{
  "horizontal_flip": false,
  "arch": "unet",
  "cond_dim": 128,
  "cond_dropout": 0.1,
  "norm": "groupnorm",
  "activation": "gelu",
  "upsampling": "nearest_conv",
  "residual_init": "scaled_by_depth",
  "lr": 0.0018,
  "eps": 1e-10
}
Rows from block 4, named by matrix and row number. Rows with one number belong to one channel. Each number is 200 + 30 x the weight over its row's rms, rounded and kept within 0 to 999. All counts start at 0. After the name is the row's rms in percent of the matrix's.
# convs0: first 3x3 conv (model.mid.0.convs.0.weight, 256x256x3x3), inputs 224-227, a 3x3 kernel for each
# convs1: second 3x3 conv (model.mid.0.convs.1.weight, 256x256x3x3, transposed), outputs 224-227, a 3x3 kernel for each
convs0.86,096,202,236,244,208,221,231,182,166,219,183,185,176,189,215,191,186,204,229,195,188,193,240,256,198,241,225,199,254,233,207,245,235,248,256,250,266
convs1.86,107,177,187,198,195,184,187,206,236,208,198,188,186,264,234,223,267,230,220,165,158,184,203,209,225,217,224,209,212,210,195,176,180,180,143,142,166
convs0.87,114,231,222,219,221,196,192,216,198,179,204,187,181,191,184,171,177,187,168,154,170,186,157,164,162,188,176,178,179,173,178,155,144,177,148,131,163
convs1.87,084,248,202,152,242,208,157,144,149,165,172,214,166,229,232,175,182,143,147,250,228,209,249,217,205,208,212,232,205,225,205,222,220,207,206,183,172
convs0.88,090,211,236,170,197,210,203,177,195,182,223,234,234,195,194,189,210,195,203,155,180,183,154,149,171,183,182,202,206,198,226,200,178,193,174,160,196
convs1.88,070,184,207,231,144,165,206,150,135,192,222,238,194,229,221,173,183,196,173,205,210,221,220,214,211,217,217,225,198,206,203,219,225,218,180,211,213
convs0.89,113,206,232,199,173,214,193,184,199,169,210,220,212,208,194,185,193,203,203,158,157,171,162,157,165,204,174,159,216,199,199,198,203,207,185,208,221
convs1.89,073,178,173,218,167,141,192,141,106,175,199,230,227,224,222,180,200,198,187,215,206,201,198,178,190,207,220,222,178,178,203,238,211,225,200,213,204
convs0.90,097,185,173,134,198,203,206,209,223,215,174,196,194,142,173,198,193,211,213,224,232,224,196,201,187,212,164,174,205,183,200,198,159,171,239,186,173
convs1.90,088,158,150,220,242,192,172,248,186,128,149,203,181,155,241,237,190,208,154,201,220,226,193,219,234,208,187,185,197,184,166,173,182,180,164,159,155
convs0.91,121,219,228,205,178,228,227,188,212,168,188,211,206,192,190,190,203,193,211,185,179,186,190,182,183,246,226,211,209,195,193,208,175,189,203,194,217
convs1.91,080,167,188,213,187,190,181,133,134,166,164,209,232,203,238,206,217,234,191,237,225,175,231,198,164,211,198,207,171,182,186,223,229,223,202,215,218
convs0.92,114,194,187,164,195,179,171,178,183,162,210,200,199,180,165,160,191,178,183,166,193,229,159,190,203,200,227,210,219,196,232,215,174,220,187,180,193
convs1.92,078,238,204,191,230,195,173,216,175,172,197,235,209,224,271,198,171,186,138,200,232,221,207,208,204,220,214,226,226,195,174,217,200,201,198,191,198
convs0.93,088,148,209,249,204,222,206,229,276,235,197,205,190,183,192,207,240,227,229,216,185,185,182,185,201,199,245,229,153,165,195,143,145,193,182,175,165
convs1.93,087,193,160,173,230,203,154,203,192,157,163,180,177,155,194,240,177,217,227,213,229,200,212,206,211,180,214,209,173,204,212,215,226,192,214,214,173
convs0.94,113,195,215,171,177,205,177,164,201,177,219,210,220,187,187,191,176,180,172,192,215,214,160,187,188,195,187,179,228,188,180,219,207,183,160,164,169
convs1.94,076,203,199,259,199,184,234,217,189,209,215,208,183,235,228,198,173,170,153,195,210,225,197,217,224,195,202,229,193,209,190,196,200,187,160,166,161
convs0.95,092,156,224,190,190,221,211,211,266,258,207,187,197,226,202,215,212,213,185,217,198,201,194,190,197,187,205,238,167,170,193,201,173,184,163,168,153
convs1.95,084,129,129,182,185,178,196,222,216,201,192,172,166,164,166,181,238,257,252,208,212,187,217,198,231,227,234,211,223,242,247,195,180,199,232,211,191
convs0.96,100,195,162,189,154,170,186,127,128,196,206,201,197,184,170,189,200,201,246,218,222,209,191,177,216,159,166,205,108,170,164,201,177,173,227,170,173
convs1.96,097,211,221,271,185,168,247,143,155,216,126,173,200,235,249,235,238,214,215,149,162,216,200,201,183,235,208,176,177,153,109,200,163,178,203,231,298
convs0.97,096,191,234,214,220,195,186,214,215,255,148,187,174,146,208,246,167,185,221,163,183,190,179,183,202,160,186,200,258,236,250,232,234,253,116,163,156
convs1.97,096,169,216,222,194,231,192,193,170,182,204,251,220,196,196,216,226,195,216,204,209,223,222,249,256,248,253,211,216,219,175,219,198,162,182,190,179
convs0.98,096,188,226,205,164,174,148,205,200,198,229,218,163,182,205,209,204,197,222,177,189,198,153,148,207,162,177,230,180,205,196,173,180,237,228,184,130
convs1.98,104,272,212,154,280,279,222,204,269,216,180,183,149,181,212,200,151,197,187,192,217,207,223,233,188,204,198,215,205,176,128,197,196,172,192,204,204
convs0.99,099,189,227,203,175,227,190,225,224,167,202,211,231,143,182,239,178,171,219,228,241,214,198,209,207,186,170,189,230,206,233,223,224,232,137,194,187
convs1.99,105,154,176,183,149,172,149,186,194,207,199,190,170,203,190,175,186,210,245,207,187,152,216,229,195,201,189,202,241,245,267,208,171,155,185,182,158
convs0.100,100,183,186,172,202,205,172,191,225,226,221,198,166,234,198,168,195,188,160,184,223,233,214,251,207,182,224,212,261,243,180,237,209,215,219,218,232
convs1.100,117,150,184,247,214,189,236,280,195,169,209,213,200,230,223,236,193,194,187,182,182,154,208,220,166,156,224,193,166,212,151,178,178,131,200,189,166
convs0.101,098,185,204,204,179,187,218,182,165,237,174,171,177,194,221,188,193,180,172,166,190,244,202,210,169,210,273,228,205,173,240,176,184,209,221,226,215
convs1.101,090,213,224,253,148,260,226,141,215,203,183,164,160,212,220,199,166,215,199,261,225,173,237,227,218,220,258,227,174,197,196,180,218,180,174,185,140
convs0.102,107,193,161,196,209,186,189,233,199,189,200,204,212,216,194,183,230,214,203,200,210,184,175,172,192,182,161,157,196,176,176,199,199,184,206,193,194
convs1.102,094,247,232,200,193,241,256,187,223,287,226,193,170,224,221,207,176,211,223,214,190,227,191,173,235,184,185,220,185,174,171,200,180,166,195,205,232
convs0.103,093,182,186,191,169,243,176,123,203,164,161,207,231,167,201,213,190,222,254,143,201,221,170,181,184,147,195,204,181,233,243,205,188,205,173,186,204
convs1.103,090,143,125,240,170,151,159,211,196,181,167,175,221,220,208,250,239,207,241,222,229,235,225,240,256,208,250,254,253,212,195,201,174,158,138,158,182
convs0.104,132,199,198,228,217,202,207,191,204,194,203,197,180,203,202,185,198,208,197,222,219,228,180,170,195,202,179,209,213,213,187,195,201,197,207,205,197
convs1.104,124,210,195,227,195,171,149,212,185,145,193,188,181,201,212,202,169,162,142,182,197,188,163,187,175,166,158,185,203,211,188,202,213,212,165,154,172
convs0.105,096,201,153,195,180,173,172,139,160,147,230,212,196,224,200,189,183,197,254,207,205,232,258,227,171,258,248,214,176,186,213,190,204,221,208,196,197
convs1.105,092,253,239,208,303,241,202,273,203,171,147,190,233,259,213,187,252,207,136,244,184,172,235,203,175,202,213,219,150,218,196,167,245,263,208,221,194
convs0.106,095,188,180,194,204,208,173,190,205,186,237,216,187,203,187,202,230,211,197,163,212,203,254,259,219,184,216,186,203,224,223,167,204,218,186,199,225
convs1.106,089,167,235,207,194,242,201,241,226,224,194,190,223,186,222,203,193,207,219,244,242,176,242,223,201,208,209,232,154,169,204,180,192,205,245,215,229
convs0.107,100,162,209,250,241,207,180,207,202,265,126,187,128,184,204,202,175,177,194,194,179,186,229,194,199,200,171,177,161,225,200,179,195,198,183,142,173
convs1.107,110,183,166,227,161,174,145,202,166,155,222,249,201,205,256,249,178,260,221,186,180,119,215,210,178,187,204,221,183,190,158,173,173,173,149,182,217
convs0.108,100,207,198,194,201,227,186,220,269,212,189,193,170,210,185,154,208,159,169,138,196,163,198,217,219,225,195,140,182,230,198,173,186,185,182,203,194
convs1.108,106,238,133,211,218,140,212,195,174,112,178,216,194,161,190,198,118,164,223,243,228,173,229,206,211,269,245,230,217,231,199,240,244,207,188,209,187
convs0.109,108,145,206,249,158,148,186,185,183,150,184,184,159,225,199,187,209,224,246,213,207,195,200,165,164,218,227,223,155,159,68,193,216,209,144,164,177
convs1.109,122,224,194,227,199,189,198,122,148,153,218,207,192,203,183,197,155,156,151,172,197,216,167,160,164,199,191,188,252,214,208,276,236,239,220,227,270
convs0.110,096,197,191,209,197,187,178,195,129,182,182,207,219,179,188,217,196,198,243,141,155,202,222,229,175,181,198,142,197,187,206,189,205,221,223,205,186
convs1.110,103,179,209,213,192,194,199,169,185,180,190,190,200,265,238,211,204,195,215,207,201,206,202,207,218,178,182,197,185,204,193,144,186,182,140,186,208
convs0.111,099,203,206,213,197,226,185,104,182,172,166,182,210,204,195,173,193,193,168,145,158,218,227,174,167,198,207,161,181,192,203,194,178,162,220,187,165
convs1.111,099,187,189,212,207,221,190,217,181,149,180,124,153,219,190,195,175,232,234,247,255,221,222,212,187,198,243,253,206,223,215,234,201,178,240,225,194
convs0.112,102,227,211,220,247,212,240,257,218,219,210,210,213,192,174,209,182,239,239,201,193,196,202,159,224,239,238,296,266,176,221,254,162,203,223,181,241
convs1.112,093,159,217,232,125,190,178,187,248,185,160,141,186,190,196,226,202,193,172,184,195,157,209,220,200,177,243,233,210,219,196,199,220,208,187,191,203
convs0.113,100,235,240,217,229,202,209,263,247,256,222,219,228,195,193,209,178,210,217,188,165,178,173,203,216,186,221,241,246,213,244,229,188,202,216,179,197
convs1.113,086,167,164,173,182,175,174,191,182,150,197,230,208,190,207,188,160,157,163,196,173,162,225,200,205,195,193,201,217,240,208,223,223,186,208,193,174
convs0.114,117,164,205,179,178,195,190,218,241,251,208,206,213,216,211,209,228,234,229,198,168,191,190,174,187,233,240,240,189,191,180,209,189,187,208,211,200
convs1.114,087,197,164,151,234,193,189,225,192,175,192,159,156,207,215,200,170,163,166,167,168,171,212,191,203,167,164,168,172,174,141,171,160,109,155,137,103
convs0.115,101,214,192,207,192,193,217,186,140,174,216,215,224,187,205,213,169,218,204,220,181,195,183,188,218,231,166,147,207,190,243,212,151,190,218,176,182
convs1.115,092,200,247,228,217,196,199,187,241,225,213,172,173,198,166,160,175,195,187,197,181,178,223,212,206,191,154,188,209,184,102,202,173,196,178,196,215
convs0.116,105,190,200,198,185,209,239,135,195,170,191,192,227,184,204,221,176,224,259,236,236,245,197,232,241,158,156,213,192,190,224,168,197,215,163,183,232
convs1.116,088,159,214,281,146,159,160,250,220,138,158,137,169,160,177,197,185,185,181,213,239,209,206,201,215,224,204,205,234,242,256,234,209,239,167,153,161
convs0.117,109,208,226,215,182,234,245,164,199,221,206,220,228,186,191,188,115,187,203,175,189,193,200,219,203,206,181,156,227,223,244,207,192,207,184,173,210
convs1.117,081,181,172,204,185,163,189,198,134,120,195,203,220,240,205,178,147,167,200,193,192,202,213,210,200,218,198,182,232,240,209,219,243,237,158,189,215
convs0.118,106,200,196,227,185,185,228,206,196,208,168,200,193,199,201,185,230,216,218,158,174,153,185,180,149,240,242,175,164,197,219,213,173,184,190,163,223
convs1.118,098,140,200,143,213,180,128,235,173,115,186,187,171,224,193,212,207,179,214,209,162,206,212,208,233,164,188,186,227,281,227,218,229,236,191,216,245
convs0.119,106,207,209,190,184,202,198,225,244,232,204,190,179,240,222,217,220,231,233,238,222,199,215,189,222,254,260,284,182,207,210,213,218,225,236,224,239
convs1.119,095,178,161,158,204,219,204,197,242,253,200,175,185,195,186,190,194,218,206,128,161,156,213,208,220,207,195,177,226,192,184,151,152,168,143,151,159
convs0.120,104,186,194,210,164,173,178,168,214,183,199,203,199,175,215,196,162,190,175,157,170,198,217,231,226,201,210,168,207,191,194,233,201,203,184,201,213
convs1.120,113,194,191,229,228,179,204,237,201,171,207,218,193,251,216,197,162,160,182,227,237,213,221,229,235,231,238,244,220,224,209,195,213,216,147,162,168
convs0.121,091,229,228,227,239,224,211,230,244,261,204,197,201,197,198,208,211,194,239,130,174,215,185,218,226,177,232,256,238,208,182,191,171,198,285,203,205
convs1.121,096,165,199,119,166,207,158,158,205,203,145,167,190,155,194,176,164,193,160,185,169,165,181,179,198,220,166,136,223,195,163,248,235,189,201,180,193
convs0.122,108,169,178,221,189,211,205,218,229,207,213,217,196,179,170,176,182,162,176,175,180,146,204,189,176,139,93,115,216,196,214,193,165,179,193,176,199
convs1.122,085,206,152,189,185,193,178,166,180,223,201,186,171,197,199,201,160,155,164,177,181,185,235,239,238,191,186,216,132,178,181,212,245,179,167,191,149
convs0.123,097,183,213,177,204,234,208,167,207,189,201,188,199,235,213,198,207,230,244,159,180,178,179,197,211,218,254,258,192,187,209,225,216,242,209,206,247
convs1.123,097,180,197,202,175,201,193,173,207,192,163,164,153,201,226,186,219,240,151,201,176,202,196,173,252,172,183,185,199,213,206,196,203,188,211,186,163
convs0.124,104,124,203,200,210,207,216,256,170,246,209,189,190,217,163,167,186,190,205,160,210,194,178,201,189,191,181,180,162,210,224,205,216,204,195,218,203
convs1.124,096,171,173,207,181,199,222,186,215,265,162,196,170,195,214,194,183,179,169,153,186,195,181,198,219,138,174,204,237,242,204,168,194,195,113,128,172
convs0.125,088,199,162,184,199,226,247,205,209,240,201,187,192,160,194,194,213,216,201,213,228,237,171,161,162,209,208,193,222,229,203,236,219,231,267,235,241
convs1.125,102,176,159,212,166,199,235,147,170,240,149,155,179,187,172,180,221,228,212,255,239,212,254,237,235,230,237,250,199,174,190,181,191,170,170,180,163
convs0.126,096,208,215,211,195,147,176,197,194,258,186,223,186,195,205,199,240,229,249,263,191,141,211,180,171,239,249,215,172,150,133,217,191,180,220,181,167
convs1.126,099,168,210,173,184,229,233,171,229,242,192,174,160,161,146,174,204,202,216,184,192,193,230,202,196,225,186,130,215,178,126,247,232,207,244,227,212
convs0.127,095,222,214,222,239,207,226,248,187,219,217,201,206,224,204,209,172,187,188,212,219,194,182,163,230,170,182,178,272,234,216,234,218,226,185,208,201
convs1.127,123,153,164,162,103,119,97,176,178,169,216,203,201,228,205,174,205,197,171,223,203,237,250,262,264,237,223,219,192,170,200,214,204,193,201,187,157